python train.py --model="sound classifier" --dataset="melodies that start on their tonic, played by one synthesised instrument" --train_examples=26041 --gain_aug_db=10 --n_mels=80 --hop_length=160 --input="log_mel" --spec_augment=true --win_length=400 --targets=["instrument"] --num_classes=20 --arch="tc_resnet" --norm="groupnorm" --hidden_act="relu" --weight_standardization=false --depths=[4, 4, 4] --kernel_size=11 --stem="single" --widths=[128, 160, 192] --mixing="cutmix" --loss="cross_entropy" --init="trunc_normal_002" --residual_init="scaled_by_depth" --optimizer="soap" --beta2=0.95 --learning_rate=0.003 --beta1=0.95 --shampoo_beta=0.95 --eps=1e-08 --precondition_frequency=20 --max_precond_dim=1024 --merge_dims=true --one_sided=false --adamw_lr_other_params=0.002 --max_grad_norm=5.0 --ema_decay=0.999 --max_steps=15700 --batch_size=64 --epochs=38.6 --lr_schedule="linear" --final_lr_fraction=0 --warmup_steps=780 --weight_decay=0.1 --adamw_weight_decay_other_params=0.05
Rows from block 2 of a small sound classifier, named by matrix and row number. Rows with one number belong to one channel. Each number is 200 + 30 x the weight over its row's rms, rounded and kept within 0 to 999. All counts start at 0. After the name is the row's rms in percent of the matrix's.
After each channel's rows are labels from the 100 clips, of 14976, where the channel reaches its highest value: "lies over" is the class under the peak; "responds to" is what is common among them. Only what is clearly more common there than usual is listed. The data: melodies that start on their tonic, played by one synthesised instrument.
# convs0: first width-11 conv (model.blocks.2.convs.0.weight, 128x128x11, each kernel summed), inputs 0-127
# convs1: second width-11 conv (model.blocks.2.convs.1.weight, 128x128x11, transposed, each kernel summed), outputs 0-127

convs0.96,129,194,220,243,162,187,203,150,204,168,230,238,264,200,179,210,202,197,197,189,203,188,174,133,235,236,250,183,193,169,246,235,145,206,221,192,246,254,164,205,189,230,207,242,211,156,192,203,186,188,216,300,147,198,201,230,230,167,213,203,204,203,216,172,237,196,188,232,173,209,273,206,196,231,233,210,195,168,165,201,220,220,131,200,214,216,224,210,257,212,176,206,176,187,224,204,206,202,219,170,194,221,176,195,167,215,133,213,180,216,207,212,171,188,299,188,224,229,152,213,205,167,209,184,233,201,185,167,202
convs1.96,139,210,182,207,201,173,223,160,208,178,236,209,190,215,195,180,182,209,227,220,223,242,184,207,229,236,139,271,185,199,229,228,213,201,194,179,215,266,171,187,228,172,198,236,179,242,167,188,212,203,183,191,240,165,211,234,204,139,141,198,228,229,174,141,171,148,196,229,170,199,245,160,229,265,206,217,184,177,157,237,216,235,266,203,217,179,194,213,227,193,178,176,183,193,130,193,193,218,232,236,207,198,214,173,192,179,150,227,224,203,174,199,167,203,231,211,237,144,222,212,207,216,210,189,176,100,229,163,224
lies over: no note
responds to: quiet level; pink noise; rumble

convs0.79,101,172,175,177,227,156,165,163,234,202,193,120,215,177,187,221,194,241,218,246,191,179,180,221,128,165,187,194,182,202,206,192,223,157,202,207,156,219,218,255,191,204,214,216,198,158,147,242,148,225,186,216,167,128,194,182,199,214,137,245,217,207,158,198,196,207,218,179,196,176,196,177,183,192,165,165,204,203,153,163,214,181,184,250,227,199,227,204,164,192,204,190,214,250,203,232,170,202,201,206,194,246,161,224,267,196,204,225,224,157,192,111,180,171,147,189,225,211,214,163,218,256,222,218,161,218,194,237,196
convs1.79,106,142,159,191,207,190,198,198,185,185,226,201,272,249,202,204,192,190,192,181,188,222,225,198,162,191,243,211,220,204,198,174,219,127,218,213,161,173,226,175,181,265,201,114,228,208,208,217,233,222,195,200,161,118,181,200,149,205,181,178,180,206,193,221,165,199,228,184,226,178,229,167,155,189,199,187,182,165,248,147,178,176,209,230,193,172,182,154,149,217,224,175,218,187,235,168,236,234,218,175,168,164,173,203,231,202,231,212,185,253,259,239,179,203,190,213,238,151,221,231,142,208,204,171,199,196,186,251,173
lies over: E4
responds to: white noise; tonic: E

convs0.5,131,172,202,205,200,199,168,240,213,150,228,180,186,167,181,198,260,194,228,186,195,199,123,184,198,205,156,135,188,263,220,165,174,187,196,163,168,244,182,236,273,172,145,179,164,173,251,241,180,198,208,162,205,230,211,211,192,192,300,215,203,194,207,222,197,205,196,181,151,191,147,186,193,196,190,159,214,128,193,201,217,220,187,266,158,220,183,192,198,208,240,200,180,222,163,247,182,196,180,213,191,215,267,185,211,192,186,194,174,224,217,190,203,227,179,221,217,156,218,225,235,206,217,160,195,231,148,186,220
convs1.5,111,226,169,170,215,189,143,161,177,184,213,167,189,219,184,215,221,229,190,196,233,183,256,177,224,158,247,215,180,222,195,254,202,218,189,206,199,206,205,213,136,186,155,229,164,168,174,252,164,160,167,166,254,205,216,203,188,164,251,208,203,168,200,180,207,182,168,190,204,176,193,260,215,196,196,170,178,257,231,195,210,203,213,188,194,201,224,210,213,178,207,203,205,173,187,164,191,203,192,176,214,187,266,230,162,190,214,198,151,264,186,235,190,196,188,191,216,125,208,201,207,168,205,289,236,196,212,315,217
lies over: D#5
responds to: the note D#; square lead; clarinet-like

convs0.54,096,246,196,215,190,199,174,193,178,189,188,157,149,230,198,194,224,125,155,151,143,174,150,211,241,167,224,215,218,202,206,174,237,202,215,149,196,226,163,153,229,227,193,241,252,171,186,271,235,212,212,172,159,170,189,192,256,221,171,179,184,226,191,174,240,142,240,176,219,192,234,165,169,197,256,208,238,214,197,227,203,186,212,225,211,210,203,234,181,215,212,162,238,172,156,212,191,177,220,202,130,247,207,209,141,217,194,145,206,182,190,196,193,211,171,205,191,168,255,214,205,162,172,164,209,210,221,238,205
convs1.54,095,173,240,174,221,229,195,132,218,182,255,182,212,208,207,226,190,207,234,176,203,203,198,166,217,209,294,168,246,160,195,212,210,167,195,168,251,235,194,188,239,203,182,248,200,243,165,189,181,196,228,167,231,187,185,246,247,253,204,212,196,166,176,251,162,200,205,197,219,213,168,193,235,229,242,178,214,220,210,187,210,246,157,203,210,223,194,227,231,184,152,224,205,167,231,196,206,149,224,177,191,145,233,193,236,222,190,268,208,178,153,232,239,205,271,246,217,179,181,210,241,201,221,221,197,170,240,239,227
lies over: no note
responds to: quiet level; pink noise; white noise

convs0.51,110,184,205,178,213,176,197,187,276,184,213,159,199,165,49,185,188,224,209,165,188,187,201,199,217,224,223,191,212,110,161,177,194,205,205,154,200,186,167,214,199,198,192,222,179,207,207,249,187,204,153,159,219,186,214,209,179,219,168,221,228,200,167,170,223,246,158,238,223,197,203,181,227,172,212,177,210,144,235,191,180,224,205,217,181,150,211,148,207,224,231,177,251,218,216,213,222,231,191,171,139,166,193,231,209,240,195,190,229,207,211,196,165,196,177,158,217,194,208,208,267,225,185,151,189,184,209,185,219
convs1.51,097,138,200,222,229,200,169,197,141,200,148,203,218,204,127,243,228,202,194,235,280,199,225,151,196,200,162,188,208,195,212,224,204,198,182,209,172,190,200,218,186,197,210,166,229,164,220,180,232,247,217,185,216,207,198,141,199,169,195,184,216,216,236,206,252,202,271,160,225,164,183,207,182,167,162,191,129,209,196,172,112,242,183,217,229,200,233,165,196,197,183,205,208,248,204,228,179,250,215,163,249,200,212,205,226,175,188,200,205,186,217,211,140,166,213,230,209,194,245,161,151,202,257,183,200,162,164,191,187
lies over: no note
responds to: reverberation; quiet level; clarinet-like

convs0.27,149,218,187,194,222,181,220,195,220,163,204,217,262,179,205,201,174,217,193,192,199,194,174,235,197,188,178,241,183,172,156,175,167,217,225,201,187,252,208,180,251,208,167,207,206,202,181,175,204,181,193,180,228,307,169,161,181,185,175,223,188,209,210,224,197,183,186,145,258,204,208,156,177,235,227,226,176,270,199,138,170,197,235,142,190,194,206,203,255,203,170,157,186,214,192,155,215,179,230,189,176,208,288,195,115,194,138,195,231,188,208,226,176,220,211,209,232,178,196,199,221,244,190,233,189,153,171,158,187
convs1.27,130,234,226,227,212,210,162,216,212,205,182,178,180,188,217,249,222,201,214,208,166,209,220,245,193,213,186,254,259,134,201,176,154,189,206,214,164,219,211,165,144,235,212,130,210,222,233,232,182,216,195,196,204,134,211,200,189,174,189,171,219,176,215,205,171,206,211,196,261,185,161,162,186,190,194,178,243,170,154,164,165,189,212,267,179,219,216,210,209,214,86,194,227,216,180,188,239,188,187,162,238,201,150,203,175,248,234,243,199,208,208,230,197,213,173,192,160,232,183,190,188,204,227,213,206,257,193,271,203
lies over: D#5
responds to: the note D#; trumpet-like; oboe-like

convs0.13,171,192,176,188,184,174,143,174,219,198,208,259,266,226,205,187,234,185,190,192,228,231,160,249,220,181,212,255,242,193,184,204,193,207,223,204,223,242,199,201,255,198,184,204,172,174,229,173,156,195,165,195,252,307,219,186,202,234,188,150,199,137,207,155,227,191,220,229,216,200,197,123,210,205,211,204,172,185,209,152,204,208,142,154,179,210,181,201,222,180,179,169,184,223,184,211,172,176,192,207,166,199,204,181,132,186,167,211,195,203,232,234,148,197,255,192,172,193,191,181,220,174,163,173,242,157,142,203,205
convs1.13,154,191,179,196,204,156,175,195,191,219,183,179,216,240,211,209,224,198,206,214,186,229,194,241,223,226,208,205,159,232,228,217,168,211,227,219,184,184,148,177,159,186,238,221,173,222,232,184,190,231,204,205,209,140,222,165,196,204,154,142,219,218,172,223,178,198,196,198,163,201,227,181,193,221,183,225,207,230,218,149,201,212,277,229,190,186,220,222,260,234,151,205,196,172,195,150,147,198,225,163,82,205,264,221,173,205,215,219,196,231,169,270,165,196,143,214,208,185,204,198,163,174,207,219,218,144,247,250,193
lies over: D#5
responds to: the note D#; oboe-like

convs0.44,108,224,224,204,231,232,159,198,218,237,220,188,199,183,183,166,179,226,184,209,235,200,218,190,245,197,241,156,155,176,196,237,175,202,269,214,223,202,212,230,197,162,209,148,206,219,181,178,196,238,180,204,132,155,187,190,221,266,173,184,222,209,230,139,219,211,196,198,233,195,255,226,190,243,202,231,172,200,206,229,176,168,164,121,204,161,171,163,177,204,178,164,227,226,196,214,172,160,180,204,167,205,202,189,164,209,180,156,193,214,150,235,200,191,182,170,269,294,173,199,176,247,180,202,208,156,167,165,194
convs1.44,110,210,165,143,200,188,250,205,201,190,225,220,179,199,199,214,176,220,158,205,191,189,199,230,160,144,206,142,197,210,248,170,252,198,180,185,211,208,264,207,169,190,230,151,154,194,240,182,209,179,197,159,167,199,164,186,243,171,229,249,216,230,196,151,193,194,193,153,159,179,201,149,177,200,210,188,241,146,200,166,188,178,191,202,178,209,217,208,179,215,254,184,202,227,283,183,204,164,171,207,217,201,164,183,214,219,189,210,233,160,163,236,232,196,171,211,177,103,192,136,224,191,193,133,211,214,213,180,233
lies over: C#5
responds to: the note C#; vibraphone-like; marimba-like

convs0.77,099,223,204,174,234,208,208,231,184,162,203,132,207,176,216,161,210,230,181,197,243,205,149,214,246,192,210,215,177,192,204,204,238,157,192,185,213,167,237,218,173,235,212,233,216,174,229,225,189,167,181,197,247,170,179,271,203,190,152,263,216,186,225,196,192,213,191,227,190,233,227,144,139,216,142,112,209,189,174,215,158,203,236,190,184,207,221,176,137,205,229,240,208,212,191,169,197,205,221,200,187,205,187,213,219,216,230,226,187,148,123,143,173,189,206,183,214,192,153,201,223,270,178,180,174,179,252,220,192
convs1.77,111,204,197,197,167,171,156,207,218,167,215,178,179,226,214,224,191,155,180,190,179,203,174,216,164,210,162,173,273,218,207,176,192,138,213,173,218,217,176,207,151,266,168,147,251,264,217,222,186,165,195,234,210,100,239,152,190,202,217,203,168,224,192,248,201,166,241,228,161,211,228,184,177,174,208,205,200,213,187,119,207,219,210,204,209,201,221,212,152,202,163,235,177,188,199,202,246,190,202,185,161,219,185,203,180,200,253,201,218,228,169,240,213,204,167,181,225,245,150,226,200,170,249,221,172,147,217,200,173
lies over: G#5
responds to: the note G#; white noise

convs0.88,101,247,118,220,223,151,185,219,208,199,201,134,161,178,207,234,164,214,163,207,209,181,174,227,128,245,173,236,199,173,190,205,223,158,195,200,147,234,186,226,252,222,158,157,215,221,202,161,227,163,166,184,166,196,199,224,168,267,199,200,219,188,192,137,184,214,170,171,161,201,131,196,182,188,202,162,198,205,199,216,181,164,205,185,189,199,178,196,143,220,185,220,223,194,177,170,160,167,211,183,219,226,175,196,161,206,186,243,208,198,224,203,189,179,187,207,181,231,212,185,246,208,187,136,245,159,277,198,167
convs1.88,099,173,220,203,153,263,208,177,202,183,238,136,194,212,166,191,222,158,235,215,219,154,173,270,228,173,184,199,174,208,201,220,191,204,198,181,187,250,229,280,235,241,231,173,189,268,236,197,170,212,210,184,187,168,191,251,165,206,168,167,172,223,213,190,184,184,176,222,176,188,230,172,258,179,210,176,170,200,248,255,164,217,189,217,180,222,237,248,229,178,222,203,161,221,207,160,210,210,180,225,209,164,190,219,223,207,214,195,224,267,234,181,227,210,210,216,231,206,227,178,255,157,215,197,144,163,261,186,206
lies over: G#6
responds to: flute-like; white noise; pink noise

convs0.113,117,260,159,213,199,124,179,197,179,187,196,218,152,212,199,238,165,210,182,178,194,218,203,193,136,124,266,199,225,221,197,158,180,177,192,177,136,259,198,221,190,199,263,190,232,146,222,212,209,215,179,193,226,218,213,130,159,224,173,212,188,209,195,174,158,236,169,204,195,180,231,212,152,234,156,187,210,199,176,167,225,215,271,234,180,218,216,226,175,212,195,168,208,213,197,188,138,169,185,211,210,234,183,205,164,184,175,226,217,201,210,173,209,201,174,163,197,172,232,195,198,221,235,187,150,177,264,240,170
convs1.113,113,164,144,221,197,145,251,212,203,189,227,193,198,188,203,219,185,202,204,186,196,216,224,228,201,258,299,179,205,185,213,213,170,194,257,206,157,223,156,208,216,136,252,193,139,227,240,216,191,199,217,210,152,164,186,173,185,224,214,142,179,219,197,218,228,189,159,233,228,193,188,169,226,208,235,198,193,143,211,209,220,188,184,197,215,179,174,140,204,218,230,231,201,197,158,170,162,158,200,184,185,193,236,198,231,128,263,235,218,243,199,181,209,199,236,234,249,177,242,216,167,212,182,206,210,140,195,205,164
lies over: no note
responds to: bowed string-like; sine tone